From a checkpoint of a small image classifier: 40-pixel images.
Rows from block 2 of a small image classifier, named by matrix and row number. Rows with one number belong to one neuron. Each number is 128 + 32 x the weight over its row's rms, rounded and kept within 0 to 255. All counts start at 0. Numbers have three digits each. After the name is the row's rms in percent of the matrix's.
Before each neuron's rows are labels from the 100 images, of 14848, where the neuron reaches its highest value: "top examples" is what is common among them; "place" is the part of the image that holds the peak. Only what is clearly more common there than usual is listed. The data: abstract colour fields from 500 small random pattern networks. In brackets: how many of the 100, against the usual share in percent.
# fc1: MLP up (model.blocks.2.mlp.fc1.weight, 1024x256), inputs 128-255
# fc2: MLP down (model.blocks.2.mlp.fc2.weight, 256x1024, transposed), outputs 128-255

top examples: mostly green (33 vs 13.3)
place: top left (53 vs 9); bottom right (30 vs 9)
fc1.129 090:108084151115138116094143099157118095085114134189113175179127091144167104057113060113141094111167150141104124160137177094160141099110116147097181126108156122174106173185101096122184181203134077135190165112108110150111113118134084102089147085130145172134115109163124122115100129142130097168115120149091154075000106091141129180184140073137087102117168157120089109102119133067120123150099
fc2.129 073:172138092142159130139132132095103102174179156130104105119153085088082050164141143125065099138154129115109103094132103136102104122124125107124101168164170150103094101146160136125157108105111182128064160166187162126109143103157178125106114085146142098149106106100112132059137100102131141112132159138170107166118177175124122157124138144141115131145134129175102110135104125189162123135141

top examples: mostly red (71 vs 11.8); bright (27 vs 7.5)
place: top left (100 vs 9)
fc1.708 103:138118124112118151100112158125118155101129150123117132117132103122184105108116133115129086176154127090126133124054098193169212061148191152127097128120112113121145125163146153166131162155122179095149167092127093159164150113143142117098119173162073031131177136176037106084138119131115134133133136166150085124137201174130140152129132082154131063147131107112129138139119112042121136146104
fc2.708 134:095112153133134127179196160149153140114135088095099147169127169153105161148189085152109121111111145110163125107154127095115108101083144116146128124162157126128108138127100090105121133121136154150189146137167129165117145088112105137167121131103137133082121094082132127118115108148133210079142102103100079059071144099115151187108156152082116080080138147113060149120141127200129114120144

top examples: mostly red (42 vs 11.8)
place: top left (44 vs 9); bottom left (36 vs 9)
fc1.291 100:127079111128115115105146141122028134085119144152077119121117097125139058136140138126097118133074175140103140114120135122157112080110078131091149212093197068109102124172102188133094125143100113156135131097129080114168149056111160145115116153126112152153123106104126073162074150113113086163199157152087138133136139101157144180135143119131118174137129180132130152149104159123078182153106
fc2.291 077:110127177198128150137115148103209126126147110095134154127073149136113164132150105104163136109137150112156136102108146118111131142113161100148143082125116178131156182103083077122130139141164169082103151162133172142073164185114136130230160060132150084129133122145116186107129134172121114099098118074157128172078159116112078094159123130168136078122127068106136049125130071141224087098136

top examples: smooth (35 vs 10.9)
place: top left (48 vs 9); bottom left (26 vs 9)
fc1.110 084:113132127115108106121096057220119093108149155083149147051209115134138114080110142072092112157155141114122113178149127158149164210095128160135144121126094125140120136095096124127167156122117072129142137211170133069080088139058097095168120112179180091176158166082137140080157152138173149111098178120139069146099105118105149176154150140153133154098099140158137117123117100085170138106170
fc2.110 070:144146144141179184148173130095166175178151130100113127101072117107083165160135103158121133070143130131091163128142039091187133157170150161055133110121095038190114172163175157103140142148128128119170163157103082165101126111149128162169092109097090143112164106172108137147152139151118062084147099114114127136178182163161178140113170122054102090136072202121125128144151145089063144142132

top examples: mostly red (33 vs 11.8)
place: top left (66 vs 9)
fc1.761 097:161120184161148133116090099125057185184144121134115131120158128087096134146176115111146101094150170100119087105156144131112116140142082131122164108130178110147091103080136152112165137199125147092096163141142120138109150132108187166138084198167167136155161091119131121111150119115157071078085074111118101119133082131148130046122159078103142099114080192147087110116039104117082159177173
fc2.761 065:108108139110180152174171097098088112106104136112111093129159141167100123158112172162101121162079092171186192158210142067180064088159132170149169101133129124129143101153127089184097130099135124178168076108136066066106116127104129207127084143152153091111162162132156108117132142181151201089113137104172108129107085116140067190117096146122076190166119155154143130148132083115105166109057

top examples: mostly green (35 vs 13.3)
place: top left (100 vs 9)
fc1.471 108:131142153141127156146158099062123121188157124135094138160135197120155161164236163033136132129150102097103172104192140056088074140153059161099164123143079128159144094146106144049125191177123156112109114082133109078048141137119147137117122150135117116165142147130147112128109132165126141142096145102117072087123143137136133094119095063147108090120136146149140148144175129118108071158102
fc2.471 053:181125127086134080110126137103162145158140163152141145086153063150140086140067092199108124118142149207144112140076166097172145115139209042130115154156103081134159098088125101182130126111168172146125104147118123081111161118114086125164113151109104117114193143142115176129131138117196104109131168147166100168129116114133175129172112144104168196163093125110090150104098139173126063084084

top examples: fine detail (35 vs 15.7)
place: centre (46 vs 16)
fc1.702 086:133105181106140108131135107110087124082082116096177152157073126144129130096108149109108122108092132114147068121137099117106114154139125179149128080165072089093064134094100136097130151162163104114103137171108093113146164167114118108125111237073120114093142098147121147112113112115141135131126188138110098169142136127109122152156179135108117182133136160255107138129049148109114119130186
fc2.702 138:094144097123112148115140186170150175118176146174107097076183121170129095120128129152160121159151138114116130121124104126201169110147188076080107146166186099187156066122153119122138129203065155188088112088170126107131159096108086168145116090167150144154113156134127133144122188117115163150075103100099105132107139097148124075150076156178070147136105092055130137117153112114085157114086

top examples: mostly green (34 vs 13.3)
place: top left (100 vs 9)
fc1.647 101:160090149166143137126107036111149128125137135122160098156087112074138122044130128184160120171109166136119158165073104158169105130120150109144131090128107135138103150164122125060139138071084055178187148125148130117160125094120156135106155194115192112090130104138069138126122158091138109155140128127114128088087156139156170135119110129120055104155166192095132134134101131151097097120123
fc2.647 072:099147150106158189071082139153087061114113105162106101112173164160109130096086055076113187159162157173118149177116093150106136133144094143168164104184185045135112089114148119172115185115132112077101105115080115164148133143055132118120131153156142166124175159149091152103126137150171107154115137193153119171156095091097150157089115152111115140146208133153176106091128099136082130130147

top examples: fine detail (42 vs 15.7)
place: centre (53 vs 16)
fc1.213 095:183127081115119140148107058101176161165148101101122110149132131117139165100104128165099091088166140100142089111189123134084128108115126121154119124113095150163125190140144155094121157073150098107138113091088155100173097125114078102148129149180136156193137121136124147081081159163174159148125106154117112112093133178117138171159117126162159046142057140139105101052104155174152125110131
fc2.213 100:093131140118141057143133131119154124107137094131115144103182147072110140169146142141117147148134100065204161193098161113130088122100080175137128139114103202065104088089155142131143116175151093105113131106167145116093142130070122143128176134075113099086115134098123152124146084105146131147165157157086118155102127098148125126155138137119143119121123133170170150186104145144150089155094

top examples: bright (27 vs 7.5)
place: top left (47 vs 9); bottom left (27 vs 9)
fc1.434 097:130121125146101151137143192148110098163177172121099147103128147176136079100143105088119134146154149124101095146224115177111160125132144153144176114140144176125158130151107183155090157134139156088177105163129097129067121111075084137125092121172170110084058159167225144165155117144167072210127171086186166103090131079127133110112158158130131160134066162117156109102090116175098165120209
fc2.434 091:144143172150149102117138100131152134075093159158146168125153081104115121122110134187142144114167103135162092120091145190162081194133112166126144132148108126172040131150152060132173106190102141106127163149110138099171138108126122129100166126041162117182131115110048126067158186094142097082136084130066111126193099155132132206148083136153079088169101054120089166109106138057116159087081

top examples: mostly green (39 vs 13.3)
place: top left (71 vs 9)
fc1.82 102:181109156203173184177118149166122162100161124155177166151150118131200097146183090138167110122130120162120147158124086077195110139101131144156110175148142135127093084140134085134116106070124121104151146096177124156183119172104089133136122144144177120167116138123127091154073136109132110126129146148148132092034117102128147097122128052158114112070111084139098099109131144131024072076116
fc2.82 089:094153126102081121107139119127111094139137113120089080139126125131123161107118160150095121116110115107134087128125122153077163122138121107107135144046086190105190209114076177119136142131147126163133175164091094071112164151136131106093114120124105118098142128094138126083170105147106088116167108129100133119187145173161149176120164187094147158151166172131168158155131119135195152135124

top examples: fine detail (34 vs 15.7)
place: centre (63 vs 16)
fc1.26 097:158113136093140148089160100137177129151129134066084205155147143143076109116093135120097143086050119178165109173146118146122132155104201117188203175096128159202131151089148212138158183123142146150164151105109141170105143129122159145145109147150165134096109142065117122144094127098151133156140135154125099152132112098102137103055122134113117156100095096131141163138154150100119163131057
fc2.26 086:172152148166096104188114095147083100110064139147155094168097136141097129090161151133141112206128099095096169060123100136113100102148177094109078079140116156061062088156134080138127089119117114037125178122122115074121139100122129129099163141077143110182173123135117110099159111206106175102140105116146164138114153130137092128120174093124139096108136151189154070179155100117141135108117

top examples: mostly green (44 vs 13.3)
place: top left (49 vs 9); bottom right (27 vs 9)
fc1.499 100:103126125113111062178153119145116081167045129103136078107177101141200146111155188139145119073149109134126085136065067128140117101171167123117123080092126090160155098101155135139179112147135099118137132169108175117148100129110117133157152143208112127120147152174143143128110129142200076180158129120129143122072088099112151138108111140129099109100069135136139122104121097107066098097138
fc2.499 103:107093099138112118159122145086126149085149120123144147169109120114061129204095060180119124132117163145138157171080154141128089161136124152128116164134136131119092169062141099125090152141150099061103148102142077066075112149132143149124136092078187097150142097123158124172118098146131183097131108159134128118165079148109076166061105126117175089111218187168086125110152120137177131139112

top examples: mostly green (50 vs 13.3)
place: top left (100 vs 9)
fc1.646 111:173113150160128130212116145143095114089195146073161134135112188129088094206084110074087062088105125106118131089162101165156186179086191113108124126125175065116120139114136122142106154173119145123081167136103118172158143148092110093118139107137126129147121134109051098147160141134108149126109142086114095154175163120094136197149155117145125125135104154150140141122126119093127082104108
fc2.646 132:126145193115092135161150136091114125154140140126104083114162090073080118182120076062176162143079138121060129126134144102104135155141103154149117085131199143137105074180095124089130130111162094161086152101168160086177053146133090129125124205168125106139113113128086114141146080175176156090154151138145124118151159106114091154129175200155056123092142152122147168168140106150109096128161

top examples: bright (38 vs 7.5); mostly green (36 vs 13.3)
place: top left (100 vs 9)
fc1.443 111:161151127128160121104140114115129097157118126084141137099133144158217095079195104160128090109115110083096138163040125158127111099169171108145127102159082185146145112194160108097134102139119098088131167120068108103121175133147115115136120167152118103089123142117114122111152116125125113124168129121123112158081095121166116144126094106120134170162129122184140103108255079132098089126083
fc2.443 084:128054140121066148161115121167087130093173146128091130163114125120134090164082152129044194124148104120124155128118107091132118084133099097075158156106137043116119131085116147092142072180122112068120151168135144110107129124135103157134134133124101060134153104126180156187114146146168140126144107098160169093106138127139179128147158119094106077122083150095102137087104197185097174125177

top examples: mostly red (53 vs 11.8)
place: top left (63 vs 9)
fc1.31 097:133158121120080134143071167112080106133162159144169153124206123136170139070072101142111092173151187115095201107057128120145135143137122145127047115116164074154132168113086116163132131174110134178154123155154164099154118098117139097122151154066080120107116127120134133175127143118167058126140135143112148124163131101161133094146186151053090125143154113107159112134136073043177156208098
fc2.31 107:157064106159166101161137128128154102078135133117081084097146193125062193124145128090150153111145112074164132174147129138073158125145081125159166102196098152118139081152155150167172104090131138133133179158103125174061154133110125109125135120177131162122084126147080110120119099160115111116165139144080140130089131133137169124140127127212165112197110123126103155110105113160124108100101

top examples: mostly red (39 vs 11.8)
place: top left (55 vs 9); bottom left (28 vs 9)
fc1.653 095:146095108178110156088074105175125106140161127124117195134171103139121121178221162164162096108145099125139103116191127138154055175117100117138139129158154120127108135153093099089110087159098136102050192176114111096136139126165129190141133120183109180135104107140217134154111090130057137096108131135104069106085177074094144089127148112122131163150100144149137170131158139129139139137152
fc2.653 120:113147151107063071127165106134134147152099138097124196198110098152142181073097101165091132158098179113134165184105167170133140134139184134150108091094117137136121111168142134134116127132208128135157051125136190106108125109123097106094086083103157175165113125118165148134112156127152111123088124103213108148103078093109152114126157071128166099081176148124186092142178101112164107153088

top examples: mostly blue (47 vs 13.4)
place: centre (56 vs 16)
fc1.33 083:113127088165100084150190064135103202099168098112143131052111074099132145146128102109123094144129126114120078224144169142126083104107173110079124108125168088155116111093113163104170145188092088159109092122149127213131156083108087107129140160126172088159104145145134141142121135081159099127158135106114128083104127132153067121117149110136209102151125170196165158056083125158198137114185
fc2.33 127:109128161164126075112108170108177117092068102167122091099115157120106138085153087143146141155149136112143128055199105098099141126130114106146080138155069119189106126135144074120129093119175134147125190152157070122177087122147135098076228125155081112167108182104079081147128097108117098130081174151127174154157112098162160173097093091127170153162094092133161137159125159075099184153155

top examples: mostly blue (34 vs 13.4)
place: top left (43 vs 9); bottom left (31 vs 9)
fc1.710 094:139133089166157134174087206120183165156148179135113174103108147106182120110119123154107085255092110177115120119181168133161108109124068146151129101155145100131149077081094135136105185132107130141156170144108120128088116095163136129155145118114175151054122117076195128134129136112150075133178128174099143089129130062186136135133107073147104166107079171109168118115153146106134184131186
fc2.710 087:171089142123115149113175152130092093135074122139129125143119068160119126107129142148124148094183149112113118185095119195118174150106156180087111114164121169166110134126154161137167077100151145098173131170150154119040138117073160144058109136136079133129087141164101136128131100170148065125100094125127091165159121169143120157137135084108135103163097076120127163146140115105098121119076

top examples: bright (88 vs 7.5); mostly red (72 vs 11.8)
place: top left (100 vs 9)
fc1.172 109:145100181168122124169128140132142203144084130081132155188154133103175128136110130105119145132146143167150112162062142115074173110108114129167163176160123090152168230121116157158163098174075126107133151122121104116136111055071157150139169134109095057128143113057119101131072094071173186112095170115109138080115134165184105083079135126098079117152130104172089104112170183120147106066095
fc2.172 159:082144098087129139113139108076104082091104130154155114127105079144092135115126146129157108120112107129102107109172101165164098122156146130116093108104126171133080068136123111130106163096198110133132083114168164110106089182175097105109100156160161205154104155172145086159172160157056104137189105154187092172148132119084124140150122125140152144102149147094142169149112090139126188167156

top examples: smooth (56 vs 10.9); mostly green (54 vs 13.3)
place: top left (80 vs 9)
fc1.320 106:149115134108134131120083130067133101112099129122105130115066165128097132163074145154092092141106139169154127177169104120110093151085155117132134142124142177141119150146145135123107094114099048154140128170115144103107101077098138130121117138117115082142103135153231125206155087118114185090139147160181208143140128080146169179076101137129082173115145153142124130141118136100162126128172
fc2.320 121:145180101100160145150123143148140133148174122104105111105155100183150146123135115106114146099165115150107114124150152141130134096135114097096124125133123148137158140131118106168170136130161255172135093069120148140116174153139103109184161086159170163091147141146072149106129124146119057154083147096045051133101120135072136143136120143131155087191166065108112169151146160177140076127086

top examples: fine detail (67 vs 15.7)
place: top left (96 vs 9)
fc1.103 112:152194129106089124159159169114097162081092141142161179113096140096061168140099079131138148119126103146139151088129146116099152108164178134163089150084100156131148162166142118190101102166166122149117078121176117126150129133126110180059193086156061133098084136144152120115171144144167153133094140145092128119073254150136171198066105100170084131130156117107155154136140092165169133093120
fc2.103 107:131078126135185137111116069151185112146191110130118070126168140181165065089133165116169121106115158099121095179137096116145097161079070133092137112137148140145110101123096141113145108070079126130126141217102103126153142099111141087162082154101122093152180159131163111183089121103082096105174152122138145163159029094104170088171128142100215117129120102136163085091115161136095123114144

top examples: mostly green (41 vs 13.3)
place: top left (58 vs 9); bottom left (28 vs 9)
fc1.45 094:086137081200121151139138102079139163138114170193145062153118067084168151000118152135115122116096119138123114114074142092154099090123154149116078082133127095118144175135153132089157078097148163149162147169149137074159132164192130083121125131089096183141131168088079111184152128150197122167136137068159092144172102104142189074118110174123098100170171097164126133162132102152116121115198
fc2.45 089:163156128111170085169163188158171149087147107090109206138157221182168160143103123186136147170158125182103096104097142176162152125119175138087169146129159130164087113120208117097173165146109110132123179162120152154135092113101109142140142083159117087161140119150132115159135119125159127126115149175076151144082128164125114123069110132121185134087155118078049160081118167106153118135060

top examples: fine detail (69 vs 15.7)
place: top left (93 vs 9)
fc1.297 095:190115150117145168106123194106124163138026101140127152156105126135087210107123151130148103223120109072142117134102177102168139050143120131122083163093105147113114114155152104137129163152165179128093129099122136104132159105173106116112140187198102088095136141104134101189100151163154095098069113126091137130170161098127149105171130166077050078095176181108120142104096137128102143137111
fc2.297 080:131119114161168085111118107135121089155162137107084162119114154138129108124111105163124150074146157190127140130109085167077115147125132164115125124144157149161139141118153206110129051100112083171200116173139125117072118140119121103134116089092121099128133124114097170082139093145130143188164133128159132097084115161111109152085114114207162145104095089127153143121114100100089149138157

top examples: mostly green (31 vs 13.3)
place: top left (57 vs 9); bottom right (25 vs 9)
fc1.354 094:100162113128145139153085144130120091132075135126150160177139154106129097105116113167144120133023086088144152142172116157099140149086184123144105151132116117146103130106157144088179167158152083175114102187135160199088040094112101118173095157130105111114045136152083200083140111131151109142155117113178075112097092109109135104140078117138176116152111126097122141148140136152101159151158
fc2.354 065:074177139089158090191101147085066134158138157141135177144133108103192170129152173103113129156156136125097139060115173000165136124144091130152143164166100108138179162124115117125120129153100154098133160047130160090141182153140098135133169098112138144085178138101128106128147122107153163122146120098113104115144127118092132168136213155097068102160116155150186132121142138128146115121137

top examples: mostly red (32 vs 11.8)
place: top left (54 vs 9); bottom right (37 vs 9)
fc1.266 106:125153142120126095109113158152110128135129174168136179134166122149047134207128126140146077063170107171135090059082124104122111112103175142104070133134114091141107180135113122200157157128120125133168106130125176166159138095128122169091113119146088119171149167189122153137093132144108137123163124074120109148074158143136107147096126135140164170161175128143107083108122118130109148129125
fc2.266 099:128089211163119097155107110109148091138113126174156081211130086098191131132111132151110132164116073137120207136114142166142125113174129174156113155157140145136134146184141143110099111153145087083106101165193184135136123152162114149169128132127134150127107151137152151147159098116133170118077139150185125121146128122124115139122107048106085132113135121082106147070133141136113005158144

top examples: dark (38 vs 7.5)
place: top left (96 vs 9)
fc1.631 108:103129134150166099121124080112123140093156094117132145158189175098128134122203103133126195171165092137117144158164062102168104173177135146217174136121122077098118082128155136119149132095078103151116168151180125165134145064116178143075094148197116143094089134161121075135153154143075042111162145120134101141166120137146126122049132133117099074168104122081164100150131176140142125073147
fc2.631 073:132110108107083128102109156112099150135091178087145056113079111135109106081078097147110131075142128129132109133179178105104175108078139166066066118125108181121118182167091160098133109161169080121135083051094080119178088185105139092141159072047113069153153171103178154137073186111166132167133086119126112127146172112159127127179127155111169135086152125158116180101089117146106156156111

top examples: mostly red (37 vs 11.8)
place: top left (50 vs 9); bottom left (30 vs 9)
fc1.246 101:142144137108121163130130153158115128089068150137163090078133185166050255152104128139106106111076117081116124155121090079112166107080175097163124141086082080114156135149133129156180098157117173090145154212104135074185080090146108153152094134113118063120174128101142154137142109132081088141160142108126109103098108130109158139112087154164176124133216130130115154114125128125120164144176
fc2.246 095:125163120126152110146098170092186063172143165125088162203149086082190069098134159198134188180169115209189159096166159152172104096137105161147113122163108141124135093143155146118093098060107104185151108126146163139054191149144167148101150155106107144131093130154145119134096159122167120130119094156145147141115175148182148135145188078095101094143103130043135170111144087089072105114130

top examples: mostly green (48 vs 13.3)
place: top left (86 vs 9)
fc1.525 095:136138111126143151150154130111099130109146115124154112141119199090153145096193150180094166125115115151139137129047127145164141152120084189137113119144125098146118091168111063131066092180120048149129103077147128157145157144129144127096170102140150092178128114117049132173135136125089108128149103104129094135102180123139144204141129127161111153126087129155160115134165124080109156113141
fc2.525 110:162114104142119139163107140137189093158106106126126235087082090131118071112101153159171150092145102149107168106106145110117119142119153112137129186127083168099120184090156188118132180077133124093142143127118172145092124115054109168121117065160111000117166128139111141115113155060255101124114131168087171088114097153103131066100111152103114107166169107122124100105126137118143139109106

top examples: dark (49 vs 7.5)
place: top left (100 vs 9)
fc1.107 106:166127125134148173129137097106132131164154155118087152161120128092146116124112176132103146165125144096080155184067082164144144139122208152152133142126094152118136117146120141053151165108147012086129150108138098128109121137154069152090145179136172094089123134140098116135145132143130117167125156127084037120136125159182113120176124113137150084095144187106100105177099090091144101102130
fc2.107 086:106088108150167121134137141133141106101154156103186121105130200212095091138159133157128107155119140179145123117101086144163116099131125110176156100130111128134104104149149130163187155065093115147176099082094129154159141050072146136134106092084091173102151162123115152160102042142115188093094150075152130189124104114102088076078107103119123075108122139173131158124109164143097169180119

top examples: mostly green (43 vs 13.3)
place: top left (46 vs 9); bottom right (27 vs 9)
fc1.617 107:177094167112172047166118114141149160116112112146127209129104149115112117204039154137121159141120106078084078173140214121128111121117118154133157132111140138139081109134098107163231131105146076078105136143132160081188177060205138114139169152115152111136152135102212134098104100111169090076116137136130146151121178140166155074158137065147174107095173130125118161124124121132082156097084
fc2.617 089:112148090150123185074095139106132129105074146145137096105117122167112163080130093130117109038137157205208150089168143148132141164154110087108095139126104099136180124097132105108050142119126125143151114085067136157073103236102151132084101081132123164122136125138097111129191127134099062171151165129108110083125090133104110099157116128182110094188075104141149116158148152078161157135174